A small spectrogram VQ-VAE, trained from scratch.
Model: log mel input, encoder arch mobilenet_v2, encoder norm batchnorm, encoder depths [3, 3, 3, 3], decoder widths [64, 128, 256, 256].
Training: soap at rate 0.0025, 6600 steps, batches of 64.
Data: trained on notes from a synthesiser with random patches, 78125 training examples, 5.4 epochs.
Rows from block 0 of the decoder of a small spectrogram VQ-VAE, named by matrix and row number. Rows with one number belong to one channel. Each number is 128 + 24 x the weight over its row's rms, rounded and kept within 0 to 255. All counts start at 0. Numbers have three digits each. After the name is the row's rms in percent of the matrix's.
After each channel's rows are labels from the 100 clips, of 14976, where the channel reaches its highest value: "responds to" is what is common among them; "peak in band" is the frequency band that holds the peak. Only what is clearly more common there than usual is listed. The data: notes from a synthesiser with random patches.
# convs0: first 3x3 conv (decoder.mid.0.convs.0.weight, 256x256x3x3, each kernel summed), inputs 0-85
# convs1: second 3x3 conv (decoder.mid.0.convs.1.weight, 256x256x3x3, transposed, each kernel summed), outputs 0-85

convs0.73 106:097133097112124126132168118103142126161129115143118120099118102134104127113130156171149139130135123148157130112106159130155181125123132112159142101126092137110096102112117115137114124095125149120115145085137120155110118138142128119115116124116141203148135160
convs1.73 103:148113130125144163155134121097146129114118168136156123111144141154157124147126143118136136106100150089151119080105107123139140140124088122149136154146112154162111093124143095135154133105150150182086153090125144143089120139101078115161112131105182144157139143
responds to: gate
peak in band: 1000 to 2000 Hz

convs0.181 097:137123105133132133073115098125103104116077124070126160147133140130102113100149111141169129117108142092141131107159165140132130106125149112149133138133110091146119094153120134108087106136155101133172159158103136120161123086125113136128118136104135111109096144
convs1.181 103:143123129129126160148097099092105152108142150104136130180141138133096061144102081137126134124084146150126132093191119163154089120156105082111144125088132057150155163129117111086118117152151091122110129158120094124130102139149116145117124099149161139134166155
responds to: drive; bass register; pitch class: F#
peak in band: 250 to 500 Hz

convs0.113 114:128124108153151036158137132145085117134132112112135114101140105148116127080170163106109124119152111142144127167134141154154153146093106142154191147138144141128106096109113120138142086102132116108161141127119122082104159120094136163090129121098104144144150124
convs1.113 114:148123107109129111102144141135132149142104128134141142132143128147151126119132133141070164087132092105148088111160138170163134117128130085109154116102165165161120127122078123160105090120122091102116124118114168140157114131131130109130106131135117136151122112
responds to: gate
peak in band: 250 to 500 Hz

convs0.20 106:102106115140122182170122129142142117138122089096140149162147150128144101073103152157123128091157129134132083112150111104078175106155106141108101075146168104127111089125145131110116113112132102142130151095133178112104162168140103121102109118066147106167153089
convs1.20 109:114121172118147130131088091113091156129111089138159149114121110109160140083102154154128126148095128131125126102130123087143124129140135117168108187083139154153161136096152135149104092118136071121162164150118115100155158102109075136119115149096119128171094133
responds to: pitch class: A#; pitch class: B
peak in band: 500 to 1000 Hz

convs0.132 094:122128135125057129125124140128067154116134137163115151127138135129116156138107150146101108136144111126130114129097143133099165080132097127080115136138132117130091172149152125141139158067177158157093140101132152104116133135164120144111092107162147135142129140
convs1.132 102:105145147144163145154158141087152142092085162134128105106103128138094132160141116093142127149128114160157170116122077136120121122142123122111120132155104128131155088132138114092119160107127149116167090092095121136093130136107164115108136152107160075151105154
responds to: bass register
peak in band: 0 to 250 Hz

convs0.147 098:113124088166158130172151146098142124121150129134138115196104120155143147145113106136133117117125129146098118128130132092114149082137125130108127117106144138153136111159134123132163164122123132106091154125150109121144136131166116145134131104147131083095119104
convs1.147 099:123177166121141125114157109102102133130086083114133084155125183131104103138166110135116151152112091091137112097102131121132158110147189080185137093103081108097123162126131134121065094111068136136177159140101116134140125117139148121134110133109146113176111092
responds to: pitch class: A#
peak in band: 500 to 1000 Hz

convs0.178 105:132114116152139108116132138127111145134081153134118100130100125185133124159129122162095136160149117116127114126125157136129151129148120127123116133097122142116104141087098142116154115099168143145104157122128103167086180139112139140137120140101127141129142135
convs1.178 104:114168151132150160104119124099128156115145124121157119163108116156153150099133147136082124166140133118132131138127142154109131177142115184111144108156120147153119184140095134130145105091153143109143162148119100068146131140150134090111111162121116149126102118
responds to: drive; gate; noise
peak in band: 4000 to 8000 Hz

convs0.66 096:130142161104090153156138146135125122086133164144136135147155156131150100099120115139152151150117134125107140114162128134111131135149106140132168144130096113132097123141142077130113140109131151095082101129152109133160098129128122157110150103105072160139098104
convs1.66 096:116118136132124102126098162150103148102114128110118126147104084116126139094106140192096108112087094156121112146092110138103152101144107116120111125108130118137135144098138086099066133166106114130116170160104115165152117148178112126170142156097103159093106084
responds to: pitch class: A; pitch class: G#
peak in band: 0 to 250 Hz; 250 to 500 Hz

convs0.238 099:098156108117167140133125162126153144160129128138105116138126142150146153093129132120110152063097140141139127132125115111185163130117134134164069124101125171098137154124128120181128166129117102155144179130093168117117139101096141173139117205140108150100091124
convs1.238 095:145100151145159127081149127152121133129080119161131141160150126140095158110137114113119129120112094110124145143154121151101103143125121122118146122088079108111128137140133130140156153157080137118169145113130077131149103119147112143150157115109164177117137143
responds to: pitch class: C#; pitch class: D
peak in band: 500 to 1000 Hz

convs0.212 102:121170106133140130110164099190139113164135136111166137147157127138148142119082117150138125107164158147133147109140176125140132131135121120136103153131140146098134171100096161149141068138127117142113138126114164124154136153155123099128137115121144158079131152
convs1.212 092:130152140148096125150117093172159133143160158123099115099108147124119148146123137146098125128130112178133133098118138145152139144101116149145158150146100111105118131147163151169164105159137112141113122172085141134175128132130179152136107113103148117094096102
responds to: gate; oscillator: inharmonic FM
peak in band: 250 to 500 Hz

convs0.86 101:133148121108149118108133120099144137122093145127117142092118104121120146175124124054120121116128185138134120154172134126156076155122110146114085105134143165141123102121148170091152104121160147118119095133155149123142094133089141108132146130133095138095104122
convs1.86 106:134179125139102143160112170139096119152153119115137142113123116161138143146096178138121094141143131142131108148103121111108108143139166143101114127179162128119073094116145123094122164143108121099145116148117111111116109130133104156121113092102143125107104132
responds to: filter wobble
peak in band: 250 to 500 Hz

convs0.143 102:131152145150150169072106105132131137128154137136108121134143115105110114104128128090115140150100133095136108154037157169124142129154125137113148133114080121124098102134106132094165176088082095148117129114131133144135091120143091101102160121118114110124124103
convs1.143 102:133131161095126143128113173124116083121115107137133129106126135142127147137145130152103118131130120124096124168090156069121133108137083212092141178160172135147109144171122120153121114120117111162136120143136180184132129125124124175133149138093123152156097140
responds to: pitch class: A#
peak in band: 500 to 1000 Hz; 1000 to 2000 Hz

convs0.59 094:145116136136127101103122114080111099124133110121137106103168128138120148097085094166144141114113136112089112130105131134113113112153156165126124137117101093110116122125152151172098151095148110072126159121156119110112150122173102118115141147121133125146095123
convs1.59 097:109107144089135185126126103138115117136141082109125098101134114149103107093152094167151135139136090145126089124127099118129166155116147101122186129118104154126113140114146112132147150077128139129113165165085138109095099149118121135115131133116134087127127117
responds to: pluck; square; triangle
peak in band: 1000 to 2000 Hz; 500 to 1000 Hz

convs0.102 096:143112136169147111117144149118101125144129154102122145135100108095120107092106106111097094153129134157113133169151149127130067095119133157134119133132135134101167104123117123129111168137084100115096116163136142112113152122165130133148101132116116103116077079
convs1.102 084:144112149068120168108185117145087118144141114091105150137146121152122147126148130179092149144119139135141131165123147177150145136068179146126132125108110107142117135132138119134158109128147155121124148154136158143147101156091177152132104150121145145129091116
responds to: drive; noise
peak in band: 4000 to 8000 Hz

convs0.3 092:141124170136135127065151164093145153140139104101141104136131147119139072120147088149155092096138126119183153141140101094138094142110122131139168143110104154136082143128138114137119129140117157143128120129071171115159123111100103128152139133167157129125158119
convs1.3 090:086100133134123143124102130116140102140066107123111137128129093111171105129138147118157164116129136140156138112138131153128172094171140109133093127200119132118132108110125150108130134062114154150096135112153098142110106120127141107152186144138154098072139166
responds to: pluck
peak in band: 500 to 1000 Hz

convs0.121 094:117125148142118093124146126069127143148139125138117180110112159121118104131088144133145096102141116162126083127095137147101147130105129090137151112149091077128112119089140140149114155108133114106132120149128148139117118124114183115104118108090172103110114137
convs1.121 104:138143164108143132048125108101130109117159108109136118170119129122139110156130129123143144134121155134111103120162144140126112134129139093127117121094130102153158112133144165115123105134187066130138067103139172133108084119136138150188125146132112157113149125
responds to: harmonic FM; pitch class: B
peak in band: 500 to 1000 Hz

convs0.221 104:092139097131124134104128109132128139112125134098128142098169116102154151090146165154124135182165122139122133109167085132111109173179155081167121130122154129158146134100135118136106161146125122144126063131132166158152108121117129106085150135146159167130118127
convs1.221 083:143123110144118141110117147118125122157163160140091114160095107161094110131131105131113128158163129125112162096138164126110152141155120119111149144126107176112118086140176107118156134141139114109154143144125125137120126121136144164156157128117077159133112083
responds to: drive; noise
peak in band: 4000 to 8000 Hz

convs0.88 096:140110121136124142133115133164120130087137144116093184132152173138149140134123135117143120125109118166183094132127133129103105123129081153130105117118132154143104108142123126108131148092142098098111125138174087103087145101157106102128099150102117154070161124
convs1.88 101:134125121146123138092121169130110125147113142147080141160112130115140106147141160148124081086148093144137119111101128086118132162178153178138132142138125085139095171120146112168102131091107118113144120149090098127095116124112106171181141123128149115082163120
responds to: square; pitch class: B
peak in band: 250 to 500 Hz

convs0.205 109:117151139163152156131123161097160102111128129159147101090099104088093138094111129153076145180108169140125160108097151173116114088105143154167099167119113129090112134135137140132121121177155133123139144115167149118158106133084097161111129179137108131105124142
convs1.205 093:122146146155134127079112126106131090143134138155150130156131180115102140123096148150117137138132135128123088156123130163142136143108161110120116112151100165105095105114117129118095082106136108116127178153142095103145110129114113122168135129104153179120121109
responds to: harmonic FM
peak in band: 500 to 1000 Hz; 1000 to 2000 Hz

convs0.111 101:160104114087126175134101123151101135125093131106094135142150124100185119145137126139124111131162099129159097114122123125084118125120122147100142120153143143134132130092174136152141117154113136088102092102137131125111109118108101147115127122127119204149118124
convs1.111 106:100166142142169161157132147116180142119125171150139147128118113109152107110109175191130095121145114134145157172171100115112139140113130139114144166095159124148115116141097081134105102135169159088142125130122104088158106155131106138161151118112134144109081138
responds to: bass register; detuned saws
peak in band: 4000 to 8000 Hz

convs0.242 093:173166143130139125162130113116195128200134134107139116156139113116130124173145124089123137184152116135104110102121098114137151134139131177126139136100133119140137113087119145097131138125183115134152100122135108134097164123142121068105098125106132093097143088
convs1.242 104:141130133088146130160126102101070085107130136131119137147134150162111167132141107127137137157086151118147082119134083104126131111102104139069114133121122126134177108100134140156136121137108099117132183176127170155132154145138146132148156125153110096118129098
responds to: pitch class: B; square
peak in band: 1000 to 2000 Hz

convs0.27 100:154115084072103134099105151134110108088150126098091120103159112109145121137127124053151109128113129158093128109136103131105128137132115101116130150130116133142126112108127156150130102170166094120109144077114120098116149142129129168105124126087125114120126101
convs1.27 109:106137122155129155153142147205141114141089124143088131093088164131091143128113136143110112179142115118125121116119106097133094125085139128123151158084150167140125161143113142143092125121098133124141117151119123098102122163167141124120115111117118123123143145
responds to: gate
peak in band: 500 to 1000 Hz

convs0.19 101:131138109135109131059138155138113116116136134129132172110133112149150119142157156073136130116151116126177113130087120141120144113125109139149117123121126132078137123126135122099122101078126146189145095130144175138109138122117118125117157156132106130145140141
convs1.19 095:108118124168153130116168105102164121146107135148085162151142139197177108120115121177121178163076130134108123126078145129115118131121131134150161111153131157111125143143120170104122135138119122132106127149142118127135126087132104153132136127130132124123137154
responds to: pitch class: B; square
peak in band: 2000 to 4000 Hz

convs0.100 101:165133114135137109167150135154121128137127121108118096137127092145151106163148131116100135138098145115173125171121103154125148135107107113137118139118171108103129154106106162116112117148141102082115149143140126122099163119074111139164125123115094166147149130
convs1.100 105:084107124112126192161148115123114179136148161130126112130112126173148087109106124148092141071127117113105119148126100110178161134109177127124139111147173173107121159115093124129112137136151100121131119122125141128159137128115118179121102110147127127122119118
responds to: square
peak in band: 500 to 1000 Hz

convs0.122 099:099115195135147184067160127171135143141126179134145128110107137150128110098124110137161138108124097137145148112141132150128120125155141120093097160149112145130160142124084126110154110104115099146123113141149160125113116088142116087137103081155125103143082157
convs1.122 101:131145124142131114140152098120087141107100166148131101151107135130114129129138137126113135097217126094116120124095154111133123122120137124152185129113099124167156109141121137153117135140147144096102161175081111096120123120108126091153104127160115143102144152
responds to: square; pitch class: B; pitch class: F
peak in band: 1000 to 2000 Hz

convs0.139 100:146120121186109085113111116070111114138115128144141140131133129102107115126134138085112155138128135126130130122143119134114102139110145125127055137130115156155163095154155121131129102130100112130123082140108152108175145123121129137182216158091104084143138122
convs1.139 113:115115111122177104105101138116124118110144099113115122107131144155109098091171113073105121112141125137087141130104114126128098146156068140133099133153099162160129163173129132121144117149092131109106140158092116172127116125091167072127127130101121175183089131
responds to: filter wobble; low-pass
peak in band: 2000 to 4000 Hz; 500 to 1000 Hz

convs0.233 103:100115124126112111125087146112122145126151164106128079160101107129135135116140138122151159160130134155054094126086138136063160128146179128124096127138139148168107131089141101130096116142121130116132127106183113144144111163105090147134138136120085124148140109
convs1.233 107:158152108103109173136142131150145074142117078147098109167192074082119075157116175143134157132101111165112128166123127121119111133106123185143135168160104120126128136118166101153133119159164163163098124143130137160090137115123118170107126135131135127148128103
responds to: square; pitch class: C#
peak in band: 250 to 500 Hz

convs0.35 104:105109126091151135141041139109130109117129134138162088096151139171138154124136141133115136175130109138115150113143100114143099123144112134114100119125152128124133148124121091078147124117124151101103149160117142174136166138116139064104099141191123146160159129
convs1.35 108:161158135195147081147116154143134139112117158156139113134105122110115164141140146168123171135122138137104136128097116184151129132157124137075127092166182074151092081132102120122086136152150108155138120111094071128099135133128102123143141177100123088124140138
responds to: pitch class: D#; triangle; square
peak in band: 0 to 250 Hz

convs0.109 097:106106152062120154067161128132153144070102141110129086114120116131129129105134146141129128166096116115156101135148154101088127065117146119145150119088138135142123117101120106111131124142118129090141143129109099134086102116182113141114109133150118128119151145
convs1.109 101:140126118088180140108107113184118121171138193176127112148123138085173094122101112141084131081137117179093083127122147085135109058134150092129110147158164117093096126103089108139135156135138148130137128151120146134071147118109113098116133149127138090140110164
responds to: triangle; square
peak in band: 0 to 250 Hz

convs0.140 093:116122094150147125118118117151158138135129134131122120134109129138126127134130132140180112129120123127078143111122126093138096144115130113113127131107110117135135129133130136093116143125137128148164113153169155151169143132144156144039096134170156109102069127
convs1.140 083:122129136128114080095142155123126160077110097113136088092123111124133121135145139165143119149130146130109122115131148177138106157137143105112160119146169154110128114138158132140075090070121131188101120099082139134135142075106093129131096137136142130080132145
responds to: triangle
peak in band: 500 to 1000 Hz

convs0.231 094:117106154140188178153170154143131138126154176133082147119113139138171106154133125143155103131129113193112143106102144126123132152088184142118136175106145139165192108113128130097105168135128131112155114138109124156128130082098138127175147154111124132103141143
convs1.231 100:163131154138130074155128164172143136136120137119137122155143106139131073090153164156133142112107148120172113163129147149121132130112135165135122111176130095171158131107134115109128114179148157103116095121140091142142152112155139163139150104108168097092126122
responds to: saw
peak in band: 1000 to 2000 Hz

convs0.229 102:175129107165147101171188146132089144073078113092121114120130129149099166127164062132168102124165118133139116118151096099132131131121112170117107124154139131172149128129141164108147137118122156126124146128121118122096163112103118148146133115106093116172106156
convs1.229 089:136123118125134149146109136146124149112116171124134161114159133113153163114135179126117094071111135088125106109091117133090092174097108161139122097156173136161152127167142133146133111110137194130153133159098095123182137141143130116153153118126122177133121178
responds to: drive; noise
peak in band: 4000 to 8000 Hz

convs0.50 092:134127164126173131075114121167145142135147108128107136125151138137116117110113146168119148102115143134083142105136100138126133138154119122083140105115193160144127129137098126101168133150099144119130082137154158148126104119146121105180120099145096179101136134
convs1.50 099:108143099111091144176133129132133128104140128135116126108108203116128096160130066114139134105121117145107100099115130130106100106146137076123093115126121132127099106166138112094189156104129121118107143156086162144093114102103151113139143143137133089158105126
responds to: triangle; square
peak in band: 250 to 500 Hz; 500 to 1000 Hz

convs0.187 099:153105153137128142147122115067109084102115143136137129133118092137152148129119116130122101128121100143135097121104123066131130087113149111112096138105124173143132099100153087087088192152113119112116142182089092138170121086130168138150169147151098111123118111
convs1.187 113:096097122125117155103110106141141103093156130112143128146093095125068133097161135130110125118150071138127116130134095119183105110139165135101112141089151153103129135153101135083119173120078135119092132115095099163130112090127137135118129114103113081146143117
responds to: gate; noise
peak in band: 4000 to 8000 Hz

convs0.14 103:109103136128127156185143109110147160118098159160117139095147123151099145157106128091161139120125140115135112117144149116132133148164163131155131091100124158144116135125137144134170150094132120167136114144094174137140179128107115112106137135131125113139141140
convs1.14 111:160103108163146136130114138102152131121114140148157090118122110110121098138126136130126115169115147128121146164140175141114136145130132157086125159130120139116141136056137144096117112156115156140157110096175105138163135156155099117119178138126139140145117152
responds to: filter wobble; resonance; high-pass
peak in band: 0 to 250 Hz

convs0.179 090:112136110154104121133124139120192119145126157117127151113173099111124150110133106128095125102188102111133096157137141137111091146123109175168142178121131138102131141122109088120151052155109106125106113145150121121158135112102141097152113146066114137114088095
convs1.179 105:165107109120093179148125103088122165144097099118126098115126135151115114106084125116146166171092104115123148127091107141085105121085120144127165097073115111144175141112117118140128117135113151095126112099124106110123115140136094132126160128116075133114098100
responds to: filter opening; triangle
peak in band: 0 to 250 Hz

convs0.61 101:154146118152091127149075129195108093119165171124163149159165124082140129142132080155145142129128088074120065118091136154126111119113130142086139161097072115147104126135118105094140114119107119137121096089134118099141144158174118147176103144101134110118153136
convs1.61 096:108110114122128149161170130141164134181122090134090174082149147119139146097132106116103132164138213128136124091134138134129134147132097161141084142145085119094180137150125092162113128116117105152138140143119124104143160157152135085128130105164174100153145107
responds to: pluck
peak in band: 250 to 500 Hz

convs0.105 106:124132150149116162150138104161096127100105107110139130138123095104156150130081107134114157128124126131126127124100134153106176144131126117101164141154109095128104121123155097133157108131129152081127136122077039098104147143136157151113134157072113123117132113
convs1.105 105:156145168132134129114121110119141142129106133118135110117118151095119094113121136142084153105098140141145144119125129109111156164116111149112137169087123130100141155127076111118099137107107121104145150136134125161130159108180150161120129180118157116112123133
responds to: resonance; filter wobble
peak in band: 500 to 1000 Hz

convs0.216 105:093124112096154123149129105149174134149119104095149140119099118067147170155110126149117084113160150151148139133133127119120090135119139115101168132149093121144141112092142126123112116128116134118129135141124152124138141109122101091147124148128093159091087119
convs1.216 103:123095151153131107094146104150107085151115140072122092122156105139107158118106106164084144134145175112157087116148134151116133150127127155123145139130106159136128108139135114130180137102171139139116142171115129177161129134096176115094121113152145137099124111
responds to: pitch class: A#; triangle; square
peak in band: 500 to 1000 Hz

convs0.1 102:145106147186142098137134137081159099147163136138113136125124104107128131141127113139138143098140129132103127141128121128126182114082110107188172164121206132067130130137133144179110104102148098130098129166174120129134122145157113102129137138124150080131110103
convs1.1 100:159112126137090120155176121126158148107062136116167116116154153115116130130082107123123129135119128103146186112128108122124142112162145096121140107107108171140128093156146100120126089110115134148176075074145140141151125131144129096114151148123136132147164155
responds to: pitch class: F#; square
peak in band: 500 to 1000 Hz

convs0.0 099:159121125149151137160143068112121104140143127130143130149118076145115126107142097109094134112111104150142115131139099119122114092172103126099099152178097113147121113161165118187109110106199107131119144125118100121079158114137117116126089155117144142116135131
convs1.0 103:134130119136156082106133148172113125130149093158137163121113096150141157112097143165134087164116082172115132071092143108084118115164129074150128121133132142145160152132134143116112154114114078148144133115117118139126126159154158125114093078102107196122126133
responds to: bass register; pitch class: C#
peak in band: 0 to 250 Hz

convs0.76 106:073118092102149144146111143119100154095157186142140167147141129158120166102115088112146098153125122115106125132144145120142139126126132101127153134134114119122129141119126102144163156125108119112123128174128144120097102115116181079101106147138148168116094171
convs1.76 098:126133100110162123169138125123149113137127120119124155163137116157141108127084114155093117154106105087163152116141132106135107132097163101131109118114083124092117158158091111137149130134143091047131146135117165108086126153117083133133124124163171136199137068
responds to: pitch class: F#
peak in band: 250 to 500 Hz

convs0.43 105:141150093142126157130174139130105152136138120138130097120153160130123073137103134185121139143131156110129120088142131083097131141081104123131111104130121125162080121149129151071091161119144102126131109092148149109141130130150134155137154067180124106132111101
convs1.43 111:129150130150133113117124097132129126107123154154091152111144153124126078169084118142130150137185113139150134084127123137155112105161171090165132154094149106144106131131116142120104133153085094082124123125163116126137087118134139104090129150135141136101121120
responds to: square; triangle
peak in band: 250 to 500 Hz

convs0.138 098:120152132101101071181128120076097123152105105131130148124132134120112129116162150140126118112111103115097131126154094177156096126163102106148141140106180107130158141114071131138149126142084106121116121091172166163137107120081103098150115144139115159117078118
convs1.138 088:112152157140129126131115141118143130134117156114111136136114134144045109176125137205152137129112116140150099136088132136143160126131110123128136125110087121146124109146129167146131109165118131147145117107108143073109113170119113111150105114088144123128124116
responds to: echo
peak in band: 250 to 500 Hz

convs0.93 097:103159113134120147096084136111134122089137147131135117152125133200147103096137099086116139109088146133079096139123139164159130097142101158127086122094135098124149110107112126105096136115115107173113127098138111131116139141128113119119106139102126186127133102
convs1.93 100:137153124099139153118097103149116103136085123110135144158153131126116120089157180135112073156076100137111142160131143111116133123095137140159141128101166136144155129119120158142133111098149170140138112127108125086152135090123126097179083146108146100113104145
responds to: pitch class: B; pitch class: A#
peak in band: 0 to 250 Hz

convs0.247 095:126133119137107154105094088092147135109108117109138126109139095109127117094151150109115115135098166134103140127139133085129082121158104110119116126135111143101133119128141126099152146159098154165134129098131134142111139147110136153142179147145126103126171119
convs1.247 088:086137158131119163185105142111166164111166087138092149090135172149102104132086116122112147122122150135136141083130135121150094168096119107142127096149126148104125093148119141116109134142124110143089093097130122116143130113140140179138122118132114122175114127
responds to: pad; drive; noise
peak in band: 2000 to 4000 Hz